Weights of a small self-supervised image encoder.
Model: 5.11M parameters, 48-pixel images, arch vit, norm rmsnorm, activation quick_gelu, moe soft, num experts 16, patch size [4, 4], layers 8, width 160.
Training: 10700 steps, batches of 256.
Rows from expert 8 of block 4, named by matrix and row number. Rows with one number belong to one neuron. Each number is 500 + 40 x the weight over its row's rms, rounded and kept within 0 to 999. All counts start at 0. Numbers have three digits each. After the name is the row's rms in percent of the matrix's.
# up: expert up (model.blocks.4.mlp.up, 16x80x160), inputs 0-159
# down: expert down (model.blocks.4.mlp.down, 16x160x80, transposed), outputs 0-159
up.13 123:451475513451572516562538474478512491508500556497495471500481536519482478498489487515480511550481458510451531481502499473519490514515453469366577485497452501539499437453438485520516554513548518527497482390516553491440508496461441497541506534528528535520475546504497518469571482536489513502524488542459505539543478508524569450442481431480465497452475466502480528490465550424503597450497424417469392453481499456422527502400482478522493517470423507468554558482538467536596515478477514
down.13 130:418485555542453495472543471573531536489538501499460534516490472486480564470496498433560543470421530487566462494520498457533471481457523518485492533508558495495543489505503537587482489501472490513472482549513479489519535516499447493445451416548404418514563469500485436495500521515498499489477513561587506479447469509464471501521538570526521507568507566473499495487499486467543509583432590492466448491465490492526410505571511517443540511539451468486577425451480560472419457567531494
up.14 090:485542526524390526493449540494517498501523518553510488501507505516527566442572523455461510527519521512474437527480493542494537483539467492489564540521494500584510458509479529509570480478531524480584508504498493488528516527525448511528569553500485493579523481502543526582439504540530520550584511538436452453429519527538481478444472531509524533495387601478558468491564513583448527492500511395457439459511500381461440541483489490462499532525459511497532455445488536510499518484479516
down.14 081:574474643463470494468411460450481523494471479514513569497457426521505438507432505517580501481541506496534462454527494512526566509567516505456509487524477498497517531574557501520473511558517497533531470507485481473482456504456508541556558476433483574528389510500517522503454504468502514638368500475427527494508476489508503502484516496452505559532486492465469479479500510505433484520503495540482496582509498523509470469564487429489527531515522477472534506596501483532502485533428504
up.15 100:488529522460512452479456537563547535488534536531475474503532512501544534578519511497451545509493483466566491482452508539519499510574525524640472487408470496484598541500496477519513435508409554483495556569539473526485550497580486491580501517498459527493465409499502529538543565521474467504565432543467454534488490501532495533520484531523535471551541610518474508454464548518500478597501618461491479471503499563513509506515550514471569471512525483505507518467469503513467471550494472
down.15 127:509568401483450580558540524476522545493476555566540460478502443511433439486523495466476455505524532490475579500531522459490540500487458440556506463529461490539495525497503491488534600511514480468544511417513527482467459454442558512460512537492575506503562525500448559502466477530499415488522527455443478496539559494519478460519533488429430495435518443508470499521495503480494497415500447541472465557537506509556567443417515446527441498457492488444435482503516483506557535407511517
up.16 089:470534522514391504447465534534504452506539546511559486499503489516513549476590517466479507524511499490442446537513500542451532479541478488506564538483485499565525496507519531542575449488521506434576507545498512522505474519540448497489567564463482520562513463500577531586437509522508519553553505535430474465460492515515470506425473531523538514478391545470537460522622468563449480517503500380514499464544500411465459536455472486446503517537465495507492444482462561517491506496457519
down.16 085:574474655467487494472410462468493498500479486499493561507461433516514444524429505514560509498537488500534456474534497518549583500572525510461488484502486500494544536579559505505466508548500498528510466517496481478478478504467515534543552483436476561530387501500517529503475499473501516650381479478421525502503474492501525499497517489475511565547490500464466473455497526493420502526510499536469489568521497544513454483566489443492526525534505472465544524605508472535506471535438509
up.17 197:507510529496519507467484501557485448503475501438512461500499522516497522460534518454501417518534530481493493546469487489484506497487463474586481482521481501479475517526541504523539498519545484492504576515419460475553456534543522538530379475506509358441496486501479534395458425522492517506446504418525491441469478513328476491482500508451506490533626466451494523510525474556491534523501458486471532497516500535509528487487425503548452455537543465520492507476509472422457429539504489
down.17 140:599474644483459444522515473499517503491518412569506547489534451523510472491439501505545459494524527503447501456466480445466475552546482481496526500527507483483465461511542494527531489494513532523537477492420542527571454494429565492549506421463512523518435505500532439510458501426500508443407595505476485463527404504553480568485510563485546494460442468459478502574508498518532478523486510560519534476439497483429522459544503537418524453471529527539494500528505498434506520453544504
up.18 107:469583495414532516583500500444496428501425497478504476498485478495529509529467492526494552457471501517504512479518514512504492518467534476469583503467528500494379528450553514465471486503549497523455536473529526478478449484498523469580497516528567515459504514499479503466553500515517503490512548438462502535551507525477551466501417420509461486428586502543527520500445511478514550478497470518456514409460499434413463614426476543580493533485405470509532562544520517487574509437517520
down.18 136:546491523506517492452585477524527472498517473539474617505443484519492511492436494482539521560463447572421461578575501487522552549533509591420455545532499504474507436487472469534519534520476496500512524445483526556471471480469393524444492478545391575580461471500523458483521500447499482507431476517553500502570495501487516485531546533565547525521481508471522485490496549434507477529463545546521436442465496428430459444546508460479496553492491520495566482499493508536477490505444516
up.19 096:458533448504462547484458532514462416497501535510528443508463499515421504447613492445451494489557562510468508512501544474424464410478504461462514501474516506523493547469526491458564440469525496484519522487527533420512464530474561511491484485511543488522564581482498495486493536494508576459571580503470472487467499497541433521439497551466508527474488542493529539542576586540519486432495467427548452409516501444458515442479427465516487552487473500436503507412490539487482436501479468
down.19 108:470481386530530409474583502516495480500536529447478435516524582472558558494528489517442486483428493520443500563471502497493403533462509476468499506493501490514503453385449499501543498445496532510482483474562474539503557487513498460453411517542496473498517492500528473499549546483498547394594486561564466542538489495519534484526492504536558453497479480563503505518502469537590527561465493445516466477452501505463484556509518619537485483433461491502488454462506502514507547477546481
up.20 110:502533554510498522512454485535502454503488489448497478501493526527501565485510513471493462527533520471514470487457481522500518474504425507579503528537478501483454496544548494526534524504554501513523584521433443483583471557532506509507408490539516349427521489500502538426464414514500509524454497407478525444492487504326435496475483515458490509503623479502485484507498489569483543512499483478468557465477500531470541490481419471547486456503509460523498471442486473434470442515504509
down.20 086:608469655464440438475482467464500509504505426506503562495505428539511425475403505491563474489508508519490498463473480478478516525597519508443531470536490495475481493531572515515492487506533508539546458497442543518546457490437536510558499444422512559542396514500516438460454503426503511543344558489446506480528428505519517542476500543477542548501456479434485499546509505527479507533492489558523526522489494499463480465561489486488538503482511499506520491527508495502527488480488495
up.21 180:526517523486523498481478464573489431505519528445478482496496512563492485481498511455527441540539514472530501532451489476493509519502450502536475470519464501470467519551560499515484498514525436509474581495423481505554465541531543532527423489532514399445494478494504548439450464536495520509389461389543516457443471513322493507478496501440498496521614473465462537501485483539493522517502467512509527507527500570510530501489417491546481437543538473506494531447529454402465453518498508
down.21 148:580463648467470487517471483450520539497481453547506566494514398504517476489409500520510464439545505491468489469470475436472496587545454482541513505572487491470451496515557437490536528537520582518536458499421516514536394461439577527571526463440516530502470515500498471535450496435500490502450535498448471483497406495539523548488540537443536466485486446498458478524503488533508479525501474509496558524450491483512550440540495493437503484459535492532494516547489500426514560452504504
up.22 079:462471570493512456508578479491486462503494506542540492500480521451462510451517505563563446494529535434437517552556464535518482458527535482403512508471501500509544463474454483496596537506565549510482435501517469496486560470442490487411550428518474488575457607500566469497558391524474524486501470564458477509539445454509570478450572478546545469480394501521507469528511490498511496515496404423474470516507499503458470496507478549455470509481451478503534485518536513537506495561464477
down.22 097:437516468474448515550474526537538541479548487542483417507511535531510563498556492445576591479472503452579501508438489454468436442487524487550503493485547504512484527512455534555452456429474434487486546594488540513498528503542479510585463466497539401446528455500469474426504500575499530418435555496536484473427523506449459511514471515548446454472533542497525556504498507492488484440494568557511530460521497530547525529442510495504533475564519492507489492384476531481495481495560489
up.23 074:452525457532489528468446505507443427497514548481499445506461517481415535444644488456439489502561538505471508519503542492435463437477501466476514529502508502526512536463500477462581438476529507449519502504524529437495468535499565508458458489508534477525524597490476508472506527498503562457565550526473484491472497505542425524419499556461511526475486532494517520549580582541516479445497438422550480426518500440457528436493438463520489538477488495439493493404481538510483428522473461
down.23 084:442485365506483440481566507505504497494546540443491399516541589487546534482507490498450498474432505513434499579457499493470388501459500464481489507493474494534495469374461519497523479456501534507474486484579487524495580475517493466445440513546503472492543499500530467494521536484498537410595474545545430530526495496499543467517503510524534430516483475558482502513503471531578526558461498431510452485478500516484489562498516617513494485449468484492479448446503497509484554491543479
up.24 156:545531519465501510506460444512484460499529507511433479496492471552502416505458497499501444546516471487525506514476512475491507549530503514490485469513473500460455501516588495489443471504505470555407514486467520541512437525513597510553452503512458447415492471504489507437498495500519516511391437385568580512488477494318522492493465504457479499481651465502456538479465470508496519515499506553497527483543500588503517528491467457537546484506534455488507518468526460435488503494484494
down.24 132:580508619462480518527431499482504504495418493552494574503489420512486453502417499506487501450509470494443466495461502479516525552504441518494437520561451499467430509528560422474483573590527571521535476490429483476496429454468559535558573511465522541532463504500489528557444465436499499560443489446442433501533454494513518490501565499426529441522495454505454481477497514508466470493528438512480509537498495488506548439501485430487504505460525452510515591534484528446512527503452503
up.25 092:467536518514396503450469532532506451506537551511558486500502488515511548478589518469478505525512496495443443535520502542449529481537475487501567535481487499566525497504517530538580445487522504430573507546500517521499470517541451496493561558464482521554514465500573532588438511518505521551549509532431474467463492515518465510423473537522539511476386543473541461524627474563453476513503502380517505462548500407460461538455474489444495516538467495506490444478463560521495505494456521
down.25 086:572473657468489497475409463469493500500478489500493557507460433515513443526429505513555508499537487499535455473535497516551586500574523508466486484502485499493544537581558502503466512549499499526511463519497478478478478504469517535542553484434477560529388501500511531505473499475501512651386477477420524502501475491499526501498519490473510563545493498468465473453496528492422501526511499533465493568521497546517458483565488445492525523535505469463543527608509470533506472536437508
up.26 087:470533523512386507446461526536498455504538543515560483499501488514512550478593516464481504526511500484446456537509499543449532475540470489505564541485485499563526497509517530539576447487522509439580500546495511521510474522542453495489570567465475516566514466500576529587439503522508515553552503532433481461461492509508465506424471534530539515476396544477536458528627461560448477517502493375516503469550500417470462534456467476452505514533466490506493439480463553511489505500458517
down.26 084:578476655466485492471411462469495497502480483498491563507462433517516444522430505513560509500536491499533458474534495517548583498573527512460489482502488499493543538581560506503465508547500497529509469517493484478484477503465515533544551484437478562532387501500518527502477498473501520652379481480422527499503472492504524499496518489477512565546487501464468474455497525496418505525511497540472491567522497542513453484566489443492528525534503474466544524601509474533507471534439510
up.27 095:469529516509401503455461510527481451504533558513537484501488479483501549501582519471477495523510475493457487525514502548440524471506437495502578539484484499556516513490503523549581447485528497419573474550497519518498464522552480497496529550453477503536509486496560533579460499506499506545541523507445505456485491480501457509408463553530537509465419525504558447549662464549457459493503477377543550479586500410471486546454466467467467506533481481501473428467466540509506505495456506
down.27 087:574473654463478500482413458479498494509476490495475564505469434520515439534422506508542506514541487501536460465530497519551593493576523502475478480496485499492537547588564500485458515550490496528506464521493486477487473502464524535551545495442495560533393496500509538502479504486502511652391480476413534500508478493501526509503509490483505573546496500472467471451495530506415519526515496522469505563531497542519459488560488447497524520535505472459538534597511464526504468528447506
up.28 104:486498519587424507510470499472547496499474489548527493500500521508514518513534519535529520501504529468550460493454494565565543484486446499538493596511486501544556488554460534486553513487511532489584450536470403470544578557552401496479505492546491495594530492503516574599472436517522502548547466536419433484431554538537507453487515572470466532501384568505514458440486504549469491497499493446411537513498500427464436533533465543475478512499492509510508462504498478524469502505474492
down.28 084:594484638465435484472445479435482539504456434488515609501490414529517423505404505508563494497531502534526463440471496484489550517540542488476523485529492497479466532554574504489416507533514490539513471484472528489520434505440519527599535489419505555523391502500516470511447530471501506596368544476432535488507468499522495557492501459477495555509477509427469491486503491495466536523504502521507497569492498513491484499555489448503526517526502477490508496559489507494507506492467518
up.29 110:459463506496537518534525473459520529510506558498480473500478540538482483493508485509462511559497452522449531496495521468508485539498404455382541491527444502537518421459426474528521581520563521521505479407499545516446516524452447502525497543519544521528466588505489526470545485538485513505526477546471525538545479519537539452399477436467466500475454460504478551497456545451498585453498407418473397480497499479436545458406495465525500518460431522463523550483524483532567516484472515
down.29 130:396475547549456483475543461569523541493518517462481499526494500484489550469500499446537540453406537467576475487496498446498454481454519487502494510498541497504525503500536513576483503495486516514458460548531466487524548532489457496445427427531439409511577476500503442492489529501498506495507507566566496485430482503449491517513550551510508496554503537474473501482499475457541516596443558451450446510462495479545415534568490550467536510525444428482558434443483546457426459611528490
up.30 061:465475517514515463514522480485487423502516533548446527501478517459484551484541506575476483531524474530468508536527486531553475501540459495393521525496486500539554429437479499485587538497522585477449423499532526520460534458439524485480529480515496539551473589500529491536589445506492517471493444580426534527553462504573578426430470482568527486515431510513539464532460552517507525529497364452491480506540500455417507457463494527474483522475437508485552541483515523539511495530471473
down.30 078:424542448500427547566463514562511562488531509484512461512495522497492546484528496409583585461446540433563530539496486438463444427447536486548508489513520499494487499502425516542468440467481456483502569556483511505526549496553425515524503451528497459466543477500471472496500495584500519442456505517548426470430500499459425518512523520514450428467496518515480524483500506476504491431474571539465493484502496477574487572463478493464536451577516431499511455378483514479494479542508489
up.31 059:458504508533541464504480471499480412499530547523412513503469526442472573488579500566456492528530473532503513518505487542554468497538470506422511544495482499517566447429492485470582498492512584446444440519535543508457518461482533489489479477521497534518468596499493516501589467509495517465504454587434539527543477507586550452419455501544516495509460513512542461534460581514509526527497364461479496481540500437424513463478494523493491523473453515472563558452502526547520466537471464
down.31 073:413541410499412556568497513557522560484537538481522451513498527497484531475502494412571567468443560443512536571506485433453437442448513470545499494528492497520491491467419523528493450471480475476513577508510510503514567475537416509488518460550495474482560484500476479510493500568499510439485476519538396468440502495462428495519539528509452418481488499520458513484500510473525500440459573523455456496494496463574484562458478503446522456556522441478496439403486491489484499520500490
up.32 091:467536518512398502451467535530507454505536551513558485500502488517512548475589518469477504526512496495445437535520504540448529482541477486501569532480487499567524498504517530540579445487522505431570510544500518521499472519542453498496562557462480522551515468500570532589436512518507523552550508534431475468462492517520465508423474535522541511476383548471540465523627475565452479513503503381515501458547500408461461540457478489446498518538466496506491445478463559521497508492458522
down.32 086:572474656467488498475408463468493501499477489499495557506459433515513444525430505514557508498538488497535455473536497516551586499574523509465486483504485499492544538582557503504466511550499500527511465519497477477479478504469517534542554484435477560529387501500511532505473498476501512650385476477420525502500474491499524499498520490472509562545492498469465473454496527492422499525511499535466493571522498546518458482564487444492524524534507469462542526606509471533505472537435508
up.33 127:534503518528446523525485442512501421501495523407437520501484502516491546487522518459531489535523518497550512492455478501506516483482455526524489557550463500484463558547580519515476531479577433494436536493431494501590463573559532535474416492510569440444520503499482558518489436502504515520400465427512557448432516467385448520450446514446466530485605466529467477509488436578487520517500463489509575510511500503493553508445452460528492484495532536507464525440503470460454467473500480
down.33 102:576458623449452463493461472446504524510481466503500537508488417522520423470409505511518472435530531469516496464500481450463503522590483524494534472559503495463463541532612480500508530524536545536526422512467522488536411488431582537560493456404515524543457520500508428478446497404502519547398511494428493490520422502502587535471522531440539529516483480472509485515506467529500517536489480519515511546456490497528511413564480479501491520469496468480522505519495498465528519495483486
up.34 088:478542525505391516482449544501512497501528526536531478501509504523525554447573520462467501524519513500468414533485494536472533480553475484494567534501489500576517471510493534529574464479530516468572515517495511507522514522527454513521576555486479504570512489502543521575429504537527532552579510542436464465438505534533471486432468521514536523484373599469555471506586496581446512497500506393467449451525500388464437540477498493465513534536457510501508455461473546514501522482482514
down.34 082:573475646463476494467412465454486514497470483508512559501454428517508445512435505521581501485543504492535456465537494516536571504567517512454502491521480497497530534577555504516474512553512501530519473512490477472480468505463513542547560478438479565527386510500516529506464499470502517645368491476424530497505472488506507495487522494459507558537487494473471477469499513506431487519502497545477492584509497532514463469565485432490525529517519475467535509601502482536501480533429505
up.35 117:492569471464435516511589495435516564502446514515573516499482518577457531472514483520528497481580499437470495529519486500437478422527585480433548467513508504518443478511475514461531479498529512554585545457447500456501504461431532473499532515512485480438487521488495520496497513518540541470449530498539532494503469480491386503486527546536472498426428517522521519540553523505527477451503496546568448448455500535499494505499433461489439490453572507472440398404540521497518522386516496
down.35 154:498458492569573463469501489502479491501505435541466561503506540445543553501531500534487505513476481512528517468538489538502468545411464553454528590453550500497521478440560503594494497542521510495455421527493534553495528534492576499442502473511382432481583495500563395514529471442500520448533530521521586538574485498489589480471463509542552464486513532494565494536501433474524465569493492482557513512481510480440524526536549519503522523473448483546537530475477534487467519580544493
up.36 121:520508580532492511488543500446521567508473483442577528502493524532531467402504517533515438555503535504467411496423472496502513537467506496515529485580509498487429418523521473486477523497552521493551517463418458523565455518499410523459456530528490369465493496498485508374439434537507462500466439481569521457473481511389458540504475477461475498497511454463461541494483428499494552512498469490428469538468501523537526447500443526480493456503501561522485494519486458438497485497518515
down.36 118:552498576467562425472514495415493527483529465555471496486532467486515447511491502537517497466487426526523552501516519491492498504507548561480488481462568505460561541526433519530458485502522477504457472553490541537490557471484571497557472453436563517508404520500465495527479498449503516479417559561516499528601488502585528539470482464496552527428436521504551533560509505500469430520531457574529594505526505589487545514498530562557439512519485540515430531527526477532562501451552499
up.37 082:511393531530547502520385483398504658499520496544461494500512528505525464485475509501527513520480497472519460495520521540534532544460376480524471504585509500513513449569452487524519537509490545534579480493436413514528564507489440508534526473547472407511492518500510534467503432489514487546513431456527502503476499524447480446483493515447525532502481463519459502419483470490473508525500510523492549473459500533535515446598518516465519475480483527513515432596505478524459528551508526
down.37 090:525481600492544475493441454493480509507475470433492540490529427509471432505472510518479486473480534492586546412411519453442544517571533442504542410485478501485486546557550485469412425542525503530524426510477545513536499533485511485610467499416531532483428509500485508509418533499500498605476518485439555492443466516485506560460486422472495565511504508473481513505508482502455506547574475429475508523514503487546505531536477519565538513498476475477529554544518488489529461558471486
up.38 090:486524532510402522502453533484512508501510509564508469500517510513529559453566523454469505523505533494487421509457483539498538481534474489502556551508490499572522480523460532527566473474522515479583504518492488495543540537530450517529560544501487500592519493501531535576429500542535526551601512529439434458423525537537484483446479512509524530493388619473546456492562509582448522498499509398462443462502500378459424542486501502468510521528460507500509470468476532506504516483489499
down.38 082:577480647464466492464416469443482520495469469513518569500457427519509439503434505523589498481539515493538458460529493518533563505556519512449514492527479497495514531572557507515469509558520496534529474505486480474485459504461512536556562477439485566530382514500516516506454501467502513633362504476427526494513468488515499500482520488451505555533482494473472482482500502505440488520498498549482494582503497523501470470569487431489521530511520474473530501596497493536502489533431505
up.39 070:523521555555405539505423471459532462499504478534503529498506529522535552509519511509486487523516509500550467456435496561533543497519441517524530563530468500491510543517538531467553488483532545483530457533453423474586524535581531516462476524550495415580529515500536536545495452523530489560502451446404499465450522495428434550459468594478511533502543565546491507497521464571456501531499479425446580544545500550433532484508509419521505517477502498494493458393494477474476515488461462
down.39 077:582470645468447467458429454465499524493468450489507578500470428521520430496416505494570489488525512484536476460512485494485542494570531508431519457521498500498507533556562514511467494539527494544514448510477497484521457500439520531570525469419500556536393514501539468487454508466501515627363529493418552482510455496523521505475518501461519561535459500458475486486505498510432494533495488529502473568508496529506454481569491447485541526507486471478540500555498493521508485527447499
up.40 125:497508489497475520511631455450500594495495552518506575500488497480519505528454502585523540477484496578515531532540497495515527539519590529437533547481500499510547531444418542483547430501462519493489495480508565490451563460483415499467478514487455600540527437497531505557558522500548517524530471631464489510506543509533513420490440512565479510533420522500495510512535521495482483548498543488521480523486499444473481555491496548470444568473499519460502439520494504573547563447462497
down.40 092:585450653469445452502490452481509513482502448513505579506508453534531438502392507528563470489571493516491523483515486524490524540538518516484511493504498493483512487541578514509475479508513518526544492499422543516505454508401504498566529448441474548523391497500579500501474496450500546585389537502427523497522432508540511565485449509491538527493421491417454485527505497539452535524557478521520504514495495456430488470561505470451518470515541522523497524553509511491507468522517504
up.41 078:470433533511529462488544473447491500502514534556496487500484531456470512467532499546522442511525504452412522533561496514516479519523456468405515505508490500518560444474410466515620558509560549492506423487503479515467549481435506494405569474521484531577449620500552491525550423516475521492511458569455471535553464469552550489428560484530546483489376480511528472526498497499506495502498397439501471511487499509454490461531502486447510514469453495495524465531519515550497523524473493
down.41 102:418501493473438518541467508540520542485546487498497422513521537526503548480544496443575587465460510443582499509432484461461434425482527479539509488486529501520466532516492539562424443445487429495472529615485528490505549511529462506573474455486539416438530461500487465429484495567499528450439536497531459476402523506421468529499480515540438471490527534487502547504500480493471478444503555523500537476522497518551506550452501511499535484561519472521488474388479548472473473547548484
up.42 088:493526522582457510508465489485546473501477479548537541499508523502535538511558510529543531523473515502544474496422481545527547503456413506546507585500506500583522485536478543445546519477530500492606459511471438475550555531521375474475467496556529495592536491501499577568449436497519488551533465517437464464439565512519545460484496607517456545485416548514495471435500522548460505539499450442434558507501500433431483525528488543476486509490517529505490468517481468546474522504461501
down.42 079:596471643470436478464427475443481530502470432499513595496496432522520425511434506505554492488541502507532475431484493495495549514542519496466537486529480499482482529559593498503436494543513498538526464511463502491520440511427534527584537482408501555509387500501549475504454522453501527600368527478410547487529471500520503547490495500466506564505465505439483482496506483524462512520519501533509474563488498522502497477576485440495530517513506481501511493553493508498504494507472508
up.43 095:523555545510480518550421479516477400502490511450446533500483488516508538491508502474504471544498491493519477518445484540503524489518460542521495555551467501464428512539573509460527536507569494510486564481437478485588478558527553525507439494550535383440516500500476527496458432509496496533407460429465558451504491492347426500455474515460488518503625467560466486533501501537482542509499504508477565473527500526487521539473467440543523471487507446500489489410479476462464487465491531
down.43 081:599480646462451457452435478455492506500460462490493591503472404520520433479410504526549475475533503497499499472493488482484530516565523528433516469544493499482491522539578495491472495535530527540512449517459515494532441496438532534574518461417505552528397516500516464496463502446501508604362522496426514486521436499534533511478524496455518546534457482438464490498505510529440499522496470546513530571511495508500457463561483447497539515494493483485537511530500512504526485501459495
up.44 124:476534469498504466512452531567525462476547557519475462507520490502502528551583503434426557471494497510533493495458513530520492447558558526590467506396505501488563580500519487456512404490430505444475538535559495483494566481588513503573490488505501584475509418488476554571505568500497469486580491570425470515490532482592487489516486521522503494524453609531505499471494571506504470550502571484477526433517499474498466543487527502461543490513507506489501567452461528530496443526498487
down.44 151:505543347486494559536582515483514525480518591547543481484466465515432472475503490499470447504505527509445568531568527474512530537492483444511516452534458479542530471470434498488580573469512449463551517397543507494470473442450480493427467530531531565500530537500458568511500509512503449465553510498496482529552553483563481467529529500447472521444476439530491510525485507493530534447461455548479496551498508489481515454462527483522446492439494533426463451509531476553560535389485512
up.45 148:532500519453538499483427441500471509492529496495444475497482481516510462519468489512512477538510474467543514525479521470536507565500486520491495482547494500450466499518571484486452474493483484553440485505455482540505453517535593500538454487525442433414485458513469491415531493497506508506417444371545585514503485506318506476506494518444485509489658455514459498478448452486504534511498532564482515534494500599533522517531505443543531487510537449494536484483516442457503504505503479
down.45 144:522524607468491554527439506483519529494425508562493509495502448515474460525472500527472528467492444492460451484462512489555541531532451488507433526522431498481457522531567421494477591600499579503520464502488473476441463446472553527544591554470527516530498494500476541548453469474498483582484446436457423519529493491487519461513564486440510436532523473543448484467495535482459447508532454486471491533522500514533587417467509426509469516448511444482500587553492517464519518534434505
up.46 111:542484522511486503498554513456523544513443447535570511500521482529512524427510511502516471515451618518444452522515465481476501526463481431599545488513524499555461493511500521519513501485558475492542517477404513552624470506507446481435485523494504406462548544494498483439419462531518465482570537495581506367483510480423416519499479476535537497452500545483477518537547447509491510568500439481475499505470500513493545475478508514469492448518494573548480509578457484427504509486516507
down.46 133:537437652520552416457497478435497546506530467546456467487488532502576457508498496522513514526512401517563517520498518502518518476463523580436510503491589507446502504517427492500476514464500493501439481509504526561494542545513475499496414520507552459532352486499550464491522485474502526417441464521521552539582477501502542540504462425471473498474468468505530553556505556530504449548516507508528538507555505600452514501522483510485517524519495482526415512478521487525536515533535496
up.47 059:502571575518457512537466498499511446502546540508488500499486501450549588540529510500518484524515492511544478513524462601549543458505463554483550570552476501510501501470494532497544464475509504472508442471476452486524494482532526514496438509515463433578475422499493524472556457511554475558484474467406513456493501467443490454440447567494492528427530532509507483528552488523444506558500496448475549525592499484491509597491502524523409537505499476470535390381497462518469503453459420
down.47 073:577478649451455470451420458454477514501485467480498574509476431532524441504426506523559493486538504503534478453500484508501551500570521504449522475524478502493499538563581509493457476544516507540524466521481502482505457496447507532575539470435506565531383505500535503479471514457501533632369514484414538490504467496512513519483497493468512573536464499442468488489506503536432517520510496531501491568510497523497460474579491426498540527514516498483538491553496486525515483517445499
up.48 086:488536530458524451495458526565551518486525533526479479502519511500547533590507510510459552511488483479578499482439499542542499507578536524617474488399477497472586535491510482505505431503404560494476551564543481537484544492583485490604487506494470518475466401500494526530560555522478467501550427541472466533483484502527509513524476515531525467554568590516475503459448556509505501611499611474479486476508499552513505503499542523484555472517521484495521549468477499510487464555492461
down.48 113:516571407484452586566540523486529546492474557576537464478490439506437454489528494454490464509517538485473567514549518456501546501489464449558498471532466493536505524504486487487539607513505483466545525406510520483466465453448550519457525537505560506510557522500445562512474472541499415487515518457447477489539557491519465458525548492441433486436520449521472493514493516474493492416487464556462452555533504504564560448418511442522441493465497477439440482505512480509555531405500521
up.49 089:488522518533389521506427538483513506500534515548506468501503503505523555443581524456474513512500522507474428539468501536492537490529465493510559549515495499583518470510466550538560476471533505477572513508494498501529538526533451518520558547486483510590509484502537517582446495542523525548589506533438459460438522534535486478442466513517516536480379590475562465488573492579445521490500504394450453458521501371474428544481501494469503542524450516501507471469476532515497526477487502
down.49 081:573481647464468491465412468444487527496465468511515561502455429517508445507438505523588499479545510491533462459528493513526562507558512513452511491525483497495525532576569502519472514553517505533521469506486483474484458506452522545556556478438483552524386509500518510505459502460501513635364502475419532494516468489508505499486515491451505556533490495467470475478500505502437494516498499545485479584504500536519468465567487424492521533510512474473531501599498481528499489527432505
up.50 100:486519514570427503496474505478545475501483483576526504500507505519523546501554510530533523509487518485537457508441484549529541489494432506532505597492486499544527500550461534467552507485518526481619461537480426481537576549538394494479506489543498523602526495504502568602467445520519499546548467535425436474432555519534516469484504577508482538501374580516521443454503505544466509512499476436419526507499501407452437523532490524473486509497499521504505469504468493547473511498464492
down.50 083:589484641461444480467441469424482538507458439489519594501488418524518432498424506516570484485530500517524467440479495495504550523534537491468538491535483498486475532555586498504430508536520492537511465499467511486514427502430530531583535486411497554515387506500522473503455521463501527601363545475428540488521472496517495543487497476468504560502479506431478483495503481526460524518509499534502490574487495519496479489561489443514520528513499478498510482565491512506511503493460510
up.51 066:451508471515488544475452496475454462501496554484501421505459519513429521441624488472448478521563533502459514521483546475446467467470470432451535520529494505537482505466467479458575471479553527493533492475506521450487452535479548508463476501512543454536514623494471514431514511512503566467567547491490501499476487511525418508410488553456497524465504501495500547548574574549513509440497428399533462438501500460461541418483452452544499545465484505429510477413491521507508451498472463
down.51 083:445464430532488416477551492518500496499536520430479414526537583478563552488507493495462521462418507493469486557461491486466395496454511486477483510475489497511494485402505508530507494478499563513446464514559477520521603506502497469445435495534489446511537486500549438510529534476497549428579474561551439512502480497492547497513509508545544441521487489549481501499502466530562518583465505414512446488481502512498462577523500638506506503458455451501503456435502518480460532555551475
up.52 080:509516524549450537527432468418513496500488479508496541499492495531505541438518504524515475522522512534543402443452500535497538499445425540515559553498500499547451519548497550535493511470539483493518512526441477475593561520540514516412432516538521397473541515500497544491441440512506512551499508431456587435452534513426436542442434541460494538501490528511515510486515443617467541516498478447484593512501500527423495490468537441480542501497516570509465459437465487489456528477492488
down.52 078:599458652482454451471433455454518514496471455491507586496458406517536471489447505506559484480517509460547498462528491484498529490570529526406536473538508501523500539548562522536478508528533524538491431503474504500535480507457548528556526480419496543528387512500528454505470500471503515585352498506417580481508436499535523506480495510473513558523434493493500490506505501525457480524494491554528498587517490520497478456553492447483531532475485468462513506511492505521518493506458487
up.53 095:484529533484413504474481542498518485500526521543523488499512502522523573455579519449483495536502538491461425508483470543483530482555458492492557540501491500580533466517458529544577464479519515464590501512489516504530512511514442507527583549492486508598524503500534539565440514530541511548601511537428437462446502531546473449436476513514533519503391612454535464509600512556448510523500503411487448464499500409466436526481514518445512507537465512495513462482460541511505522484473512
down.53 086:565480641459475494461421469456484498496474484508511563504458437522502436505436505523579500489539493500536443470536494527552574501570518523449503495526468499496518528571554511507469508559515494531524487513492479471463464499477505526540565480443485578542383513500507546498462490469501526642362483470434519504512471488507502489485527496460507554543486489484468482476500514511431482523509495554478503573517498520492472469564488430496527534509531482470531509594504494547501481537426507
up.54 053:470512556448560467576577492512512401495459501501509495497477517477535510511468512555528533520513489531486532533495470537555481495523573489416549491449513499528432473433501493445521522494497572550438521424553502544453502463475462469541505508511518470498471491503550477499594468501508488469480483522462492525513427510510621430516481420585471438471537461531479489507456544473531565518494451477477447458497501456419467538419475619508491501485480464498538588528532492517567490509491485
down.54 064:517544486503468546571484526554574529488531468562468487500456465487511542513545488402587569498452487485576515567550492430525498451508538543540477490491586503481552507531428525536491510483465490487515563518463512527504512479531494531536497418503471436505523471499452459481526459566500497433415508510551486458489514512494453502542550528541465433452536555535520515480486549450502461448462568622448467483513495490584490521465511490503482449570472398491525503415491514495505465491528513